Rows from expert 5 of block 6, named by matrix and row number. Rows with one number belong to one neuron. Each number is 200 + 20 x the weight over the matrix's rms, rounded and kept within 0 to 999. All counts start at 0.
# up: expert up (model.blocks.6.mlp.up, 8x192x384), inputs 96-191
# down: expert down (model.blocks.6.mlp.down, 8x384x192, transposed), outputs 96-191
up.46,194,193,204,188,193,219,198,231,191,202,207,226,159,203,199,200,195,165,194,202,172,188,201,174,192,221,204,214,210,167,187,195,191,197,194,208,185,184,174,197,201,207,207,195,202,195,178,184,235,186,171,222,189,199,186,225,181,199,199,183,189,207,199,237,211,207,189,204,194,182,173,182,194,217,197,200,171,182,169,209,228,187,198,198,209,207,198,200,208,202,203,206,214,198,213,215
down.46,229,209,188,205,195,201,217,202,215,202,204,205,191,178,212,211,197,202,196,201,198,201,204,196,200,204,214,190,194,211,208,202,204,183,208,200,211,197,199,194,203,203,202,180,202,181,202,191,196,207,214,183,180,218,214,185,216,192,213,190,180,198,200,201,189,212,192,210,201,185,205,188,187,184,220,195,183,212,210,197,202,212,198,206,216,161,211,203,186,201,194,208,202,196,207,211
up.47,212,210,212,218,188,212,171,204,211,200,203,210,198,201,219,177,173,186,165,182,180,207,194,176,196,191,210,193,209,212,182,186,201,205,194,210,204,193,202,195,185,185,209,194,190,189,206,201,207,195,181,204,198,193,171,220,208,196,202,202,210,181,208,226,208,205,207,196,199,208,196,180,201,216,195,207,191,190,177,226,214,191,191,207,208,192,214,179,205,194,188,210,239,216,197,201
down.47,204,187,193,218,198,194,198,209,198,215,207,207,204,210,192,204,205,200,209,196,196,206,214,190,207,182,212,194,207,180,203,188,186,205,198,217,214,177,205,209,202,208,191,185,215,176,189,201,191,212,207,222,209,197,189,229,196,185,206,214,227,199,208,201,196,201,196,215,206,213,196,189,206,208,214,196,199,210,223,212,205,208,178,176,177,196,192,227,183,187,210,199,207,204,199,179
up.48,174,177,199,213,207,234,165,208,207,213,181,211,186,213,172,183,191,181,199,175,174,202,194,214,184,208,206,223,212,226,194,203,199,167,228,188,189,202,195,195,183,214,225,208,151,156,191,209,191,221,206,204,175,183,182,215,193,155,206,205,185,195,201,172,207,213,204,189,200,221,179,215,222,211,198,205,223,194,171,241,193,200,195,202,206,178,224,197,193,184,234,250,251,179,183,161
down.48,210,222,199,172,201,224,176,202,187,214,224,212,222,187,231,215,182,204,202,185,182,184,190,198,175,180,204,175,174,178,203,210,214,198,201,175,203,184,184,198,212,196,187,191,187,233,211,183,203,186,221,201,183,222,220,175,198,206,180,215,182,204,220,178,201,244,191,196,204,207,209,194,204,211,185,175,194,202,207,215,197,198,230,196,202,217,237,215,203,207,205,223,212,193,198,195
up.49,200,239,158,255,225,189,223,169,211,203,223,218,201,196,208,219,203,217,207,177,192,203,199,206,208,190,184,183,203,251,194,240,257,188,171,216,232,173,221,178,192,212,203,170,223,202,188,185,186,170,197,212,214,189,239,212,197,142,201,194,207,235,166,176,189,192,168,196,214,227,182,191,196,185,230,228,225,156,221,185,213,164,144,188,225,237,257,210,197,219,215,150,250,193,209,161
down.49,194,168,159,203,212,183,205,182,213,179,200,201,180,258,131,192,151,191,209,255,155,235,188,217,264,167,165,224,230,211,239,195,183,189,239,211,217,185,199,151,209,218,198,205,191,187,211,213,227,204,211,133,228,156,197,258,226,210,250,225,221,183,147,124,201,209,209,204,258,184,198,202,159,229,143,194,162,192,250,198,183,207,201,208,143,198,147,212,226,212,237,248,190,174,215,229
up.50,198,195,197,179,269,276,173,160,224,226,208,168,206,194,198,229,184,191,262,217,173,209,205,198,168,191,226,184,220,196,226,184,220,168,215,162,176,279,208,186,215,209,207,193,175,198,233,177,170,206,201,184,227,196,178,186,212,251,187,221,202,135,185,203,179,234,191,193,187,192,207,166,193,202,184,206,193,224,156,165,267,216,205,214,261,211,239,208,215,187,227,172,109,183,176,200
down.50,168,223,188,169,176,195,281,209,221,219,199,150,201,211,204,177,195,218,246,240,185,227,259,224,189,181,199,204,217,235,187,241,171,154,171,228,202,226,228,215,111,230,190,247,186,210,204,231,217,213,216,227,222,200,203,187,220,210,235,230,216,189,190,180,110,206,144,224,230,165,194,229,192,214,180,225,228,170,239,172,218,235,221,250,209,201,160,215,158,191,186,217,240,142,245,177
up.51,184,205,194,192,239,218,148,197,185,192,202,230,217,233,202,175,190,185,189,221,185,166,184,203,150,195,208,171,175,168,182,154,190,233,202,243,209,186,184,173,184,201,214,225,191,156,214,197,181,194,207,210,193,204,160,211,205,224,198,185,179,170,183,258,221,191,206,213,233,223,151,161,205,203,184,188,186,194,171,231,221,186,231,227,231,186,226,216,194,178,198,244,219,185,173,210
down.51,224,203,149,185,220,187,206,205,226,157,229,188,211,202,231,194,162,225,176,188,217,215,199,199,180,188,186,235,218,218,225,218,200,191,215,219,153,212,183,171,149,160,237,223,192,255,228,226,176,206,221,198,223,188,206,209,181,170,223,230,169,197,209,228,207,171,184,229,195,203,202,201,177,166,205,166,180,179,202,197,217,231,181,200,237,211,181,218,194,234,191,215,241,175,230,183
up.52,158,231,181,192,223,190,221,210,231,228,159,196,196,241,192,178,203,199,209,177,205,207,207,179,227,241,206,192,174,228,163,225,207,219,187,187,240,141,219,188,151,249,215,244,178,192,212,193,203,175,200,210,171,191,211,190,190,165,206,199,166,235,235,189,225,178,200,221,211,187,237,199,190,239,156,206,206,261,221,213,196,178,154,177,168,191,198,184,183,180,192,197,260,205,224,205
down.52,176,213,190,212,176,203,166,245,210,218,195,218,222,199,202,199,248,193,234,154,190,213,207,176,211,152,226,176,180,168,203,156,210,141,246,185,204,188,205,218,238,205,217,166,229,170,196,204,173,196,170,206,187,260,223,176,216,201,218,164,166,199,180,207,247,214,223,221,204,188,216,167,196,190,201,179,228,253,177,230,188,208,229,141,182,233,174,217,196,194,177,223,201,215,202,207
up.53,187,197,193,208,219,219,168,204,214,216,201,192,211,217,198,195,182,196,198,177,204,190,201,195,174,221,209,231,219,200,190,185,202,199,205,221,221,185,190,188,207,194,216,192,190,171,203,208,204,230,220,199,179,186,203,222,200,183,217,185,214,191,201,192,219,221,196,199,177,194,203,225,214,229,175,214,229,186,191,237,185,196,206,185,219,202,199,229,205,191,235,228,228,179,199,192
down.53,221,215,196,192,198,217,181,221,194,226,187,204,224,184,196,207,213,198,215,175,215,196,191,203,189,186,222,181,191,189,228,221,195,218,189,183,177,177,212,200,216,211,204,210,179,163,219,189,159,195,194,202,184,216,210,169,205,201,187,193,191,207,226,207,228,236,211,175,186,222,183,219,215,189,203,177,231,195,183,201,222,189,246,217,218,199,211,198,193,191,219,196,180,210,195,209
up.54,226,212,185,184,179,168,189,173,202,180,201,244,179,198,217,161,196,171,138,236,255,203,207,220,217,210,168,205,204,206,192,241,229,183,225,223,242,148,178,208,185,186,162,188,222,210,227,202,217,187,203,204,214,182,233,206,193,171,260,191,238,255,194,163,201,218,146,188,248,259,233,204,194,177,212,191,217,184,189,202,144,158,232,146,152,230,235,205,216,208,162,159,249,189,188,192
down.54,211,146,176,180,286,161,170,171,208,163,233,231,181,225,145,213,165,174,212,223,178,187,199,208,241,182,186,218,224,202,235,165,197,186,249,207,194,154,192,178,248,191,221,204,192,204,244,163,231,217,229,210,212,126,205,227,193,185,201,205,201,179,195,141,221,179,234,185,243,215,204,195,147,197,181,122,156,234,247,211,204,189,190,190,179,177,168,169,216,240,245,278,168,195,214,181
up.55,181,197,219,212,201,199,194,212,207,202,203,210,200,205,194,216,202,202,174,204,206,205,193,201,177,183,219,221,213,187,206,213,194,183,221,233,218,194,217,183,182,174,218,223,181,160,188,203,187,229,184,193,187,173,176,242,197,196,211,181,192,207,193,190,172,211,177,196,198,202,187,204,184,173,226,221,223,174,151,208,216,201,171,185,185,202,199,204,208,197,181,222,214,192,193,192
down.55,190,188,202,229,213,213,182,205,203,193,231,187,189,202,181,194,209,200,208,184,202,187,224,203,213,208,210,199,196,171,195,193,213,186,202,221,189,212,213,216,208,207,179,190,219,179,198,182,195,197,177,218,211,208,198,206,170,209,201,187,199,192,176,202,206,196,208,204,225,194,207,204,231,210,211,232,197,212,192,202,227,211,210,195,190,196,209,207,213,188,182,186,190,215,189,195
up.56,200,205,210,201,185,191,193,213,198,211,201,207,199,199,199,207,193,201,200,193,214,191,201,203,191,203,204,202,218,204,202,193,205,208,205,197,203,205,193,198,197,189,200,189,202,208,212,199,193,203,204,198,207,202,196,204,195,201,196,204,207,200,194,188,202,201,184,199,199,204,184,202,187,199,208,209,211,199,190,198,190,193,193,190,208,196,203,200,204,197,209,211,190,200,189,201
down.56,172,206,197,204,202,178,206,182,207,205,203,197,209,176,202,207,188,206,206,201,185,214,192,207,196,198,206,214,206,217,207,198,203,187,244,186,203,200,212,188,197,201,203,197,209,194,202,192,187,209,195,203,199,197,207,207,200,200,213,192,208,204,197,205,202,196,197,202,198,187,203,198,205,200,197,206,202,205,213,207,191,200,211,204,206,196,189,179,206,215,191,202,203,198,199,205
up.57,166,187,197,174,188,182,195,196,203,190,199,197,159,206,213,189,196,186,174,208,209,201,199,207,199,208,203,210,248,212,216,197,226,182,211,227,218,198,175,195,205,160,202,191,188,202,207,193,182,188,184,233,209,173,182,212,176,201,202,196,208,205,156,170,198,204,223,210,167,204,215,219,185,186,200,248,202,192,194,187,206,167,182,140,189,185,225,184,203,196,199,216,222,188,161,198
down.57,189,200,223,213,181,195,198,238,198,190,206,196,187,243,193,198,193,191,213,198,205,247,187,191,196,189,189,225,184,193,203,201,218,209,225,196,227,193,202,208,227,184,210,197,200,199,197,187,191,193,204,194,205,202,201,197,204,205,196,198,170,214,196,195,179,230,214,170,203,185,202,189,191,209,193,218,219,193,168,193,174,180,207,198,181,236,190,207,206,223,187,220,202,211,205,206
up.58,153,209,210,223,228,235,207,196,189,208,196,228,210,211,194,209,194,178,216,212,207,207,205,180,161,197,215,209,187,219,199,195,206,188,216,196,208,173,178,176,203,223,238,230,205,189,177,194,178,259,176,185,170,179,176,233,174,183,207,181,204,204,213,166,196,208,180,215,195,204,176,230,202,205,207,185,167,181,181,226,229,192,183,202,198,202,204,209,213,196,207,245,223,191,241,191
down.58,203,195,217,219,180,219,201,212,196,218,203,206,194,194,198,206,188,231,220,162,244,211,176,215,168,210,217,195,195,196,187,217,217,205,221,191,194,196,212,209,209,189,214,199,177,199,201,201,198,189,202,189,197,226,228,159,198,203,180,205,188,219,205,256,230,235,208,185,194,194,214,179,210,199,202,225,225,209,168,209,217,205,233,214,188,206,194,183,207,202,200,207,229,227,217,194
up.59,186,229,215,185,197,196,187,190,198,197,215,206,197,202,199,213,200,202,193,199,203,210,193,215,161,188,203,220,205,198,200,191,194,194,224,194,199,203,211,197,207,192,201,201,209,205,198,190,195,209,215,199,200,192,178,215,191,198,193,217,203,198,207,221,214,216,194,187,209,210,187,208,173,206,190,196,187,192,173,179,216,194,191,211,209,196,228,185,193,192,183,216,221,199,200,200
down.59,192,187,212,202,215,181,197,170,199,187,211,195,177,183,199,197,195,188,193,214,193,215,197,192,211,209,189,199,220,207,189,187,190,190,215,207,219,186,172,221,201,211,178,185,190,210,208,187,205,203,215,176,206,179,201,204,190,195,202,195,216,177,215,186,209,198,207,199,203,203,221,196,207,215,211,195,182,199,206,200,182,193,185,193,197,186,207,212,212,212,209,218,190,209,187,204
up.60,181,206,209,204,180,211,185,231,202,196,203,215,177,201,196,198,207,186,194,189,191,193,206,191,198,210,211,205,209,184,196,195,191,207,197,190,232,195,176,190,194,215,207,191,198,199,200,211,202,207,205,214,199,190,184,201,193,189,218,197,197,209,191,231,215,223,214,191,195,210,190,195,215,248,204,204,207,200,187,210,219,183,192,197,201,202,190,205,193,204,201,194,204,195,201,207
down.60,200,213,195,221,178,191,210,212,196,193,213,192,193,191,197,195,187,220,236,195,204,198,191,202,211,208,176,198,202,203,197,193,195,194,214,185,199,203,216,204,181,213,206,201,204,195,208,204,218,208,208,189,200,186,190,199,206,199,213,194,185,211,220,191,186,194,183,188,191,199,218,188,200,216,201,175,190,184,209,193,188,201,204,189,194,183,186,225,187,190,196,190,197,183,210,193
up.61,179,176,221,204,187,182,194,206,211,191,185,202,205,217,184,185,236,181,213,188,180,208,212,191,163,206,200,219,204,193,209,202,209,196,219,199,240,193,189,171,202,191,221,190,209,196,195,209,212,202,195,203,193,199,199,239,205,188,218,180,200,199,176,200,223,197,201,199,195,198,180,204,207,206,197,215,177,189,161,181,193,180,210,183,174,184,221,201,205,173,191,220,219,206,211,194
down.61,232,178,197,200,204,186,191,198,179,236,189,213,213,191,218,247,190,179,216,198,207,211,220,179,186,196,231,198,188,199,204,194,187,195,186,207,176,220,198,221,216,209,208,202,201,208,196,186,202,195,228,246,186,213,200,197,202,195,173,172,173,201,208,196,228,231,207,180,205,238,186,212,202,209,218,228,202,198,217,210,186,178,196,190,220,155,207,190,216,183,198,211,205,236,182,173
up.62,147,206,176,201,231,193,185,203,216,192,207,206,186,213,211,209,188,190,200,207,201,187,216,186,206,196,202,189,207,223,173,212,198,205,185,207,214,172,184,172,176,207,232,206,187,187,187,207,202,201,189,228,205,185,192,217,189,183,200,200,183,220,193,205,219,195,204,199,180,209,205,223,188,200,157,215,200,187,195,231,203,160,165,155,228,208,217,215,205,190,203,215,245,182,205,171
down.62,161,208,188,176,187,198,184,199,216,192,226,206,214,180,206,201,217,193,228,200,197,204,173,206,196,172,210,219,181,196,202,215,198,181,215,180,212,201,196,188,210,173,217,202,192,216,198,218,182,196,200,187,213,204,207,181,196,194,209,195,176,218,225,187,201,196,214,205,190,203,208,197,168,185,188,201,216,177,228,191,198,219,227,200,221,211,186,215,210,199,191,202,207,205,216,206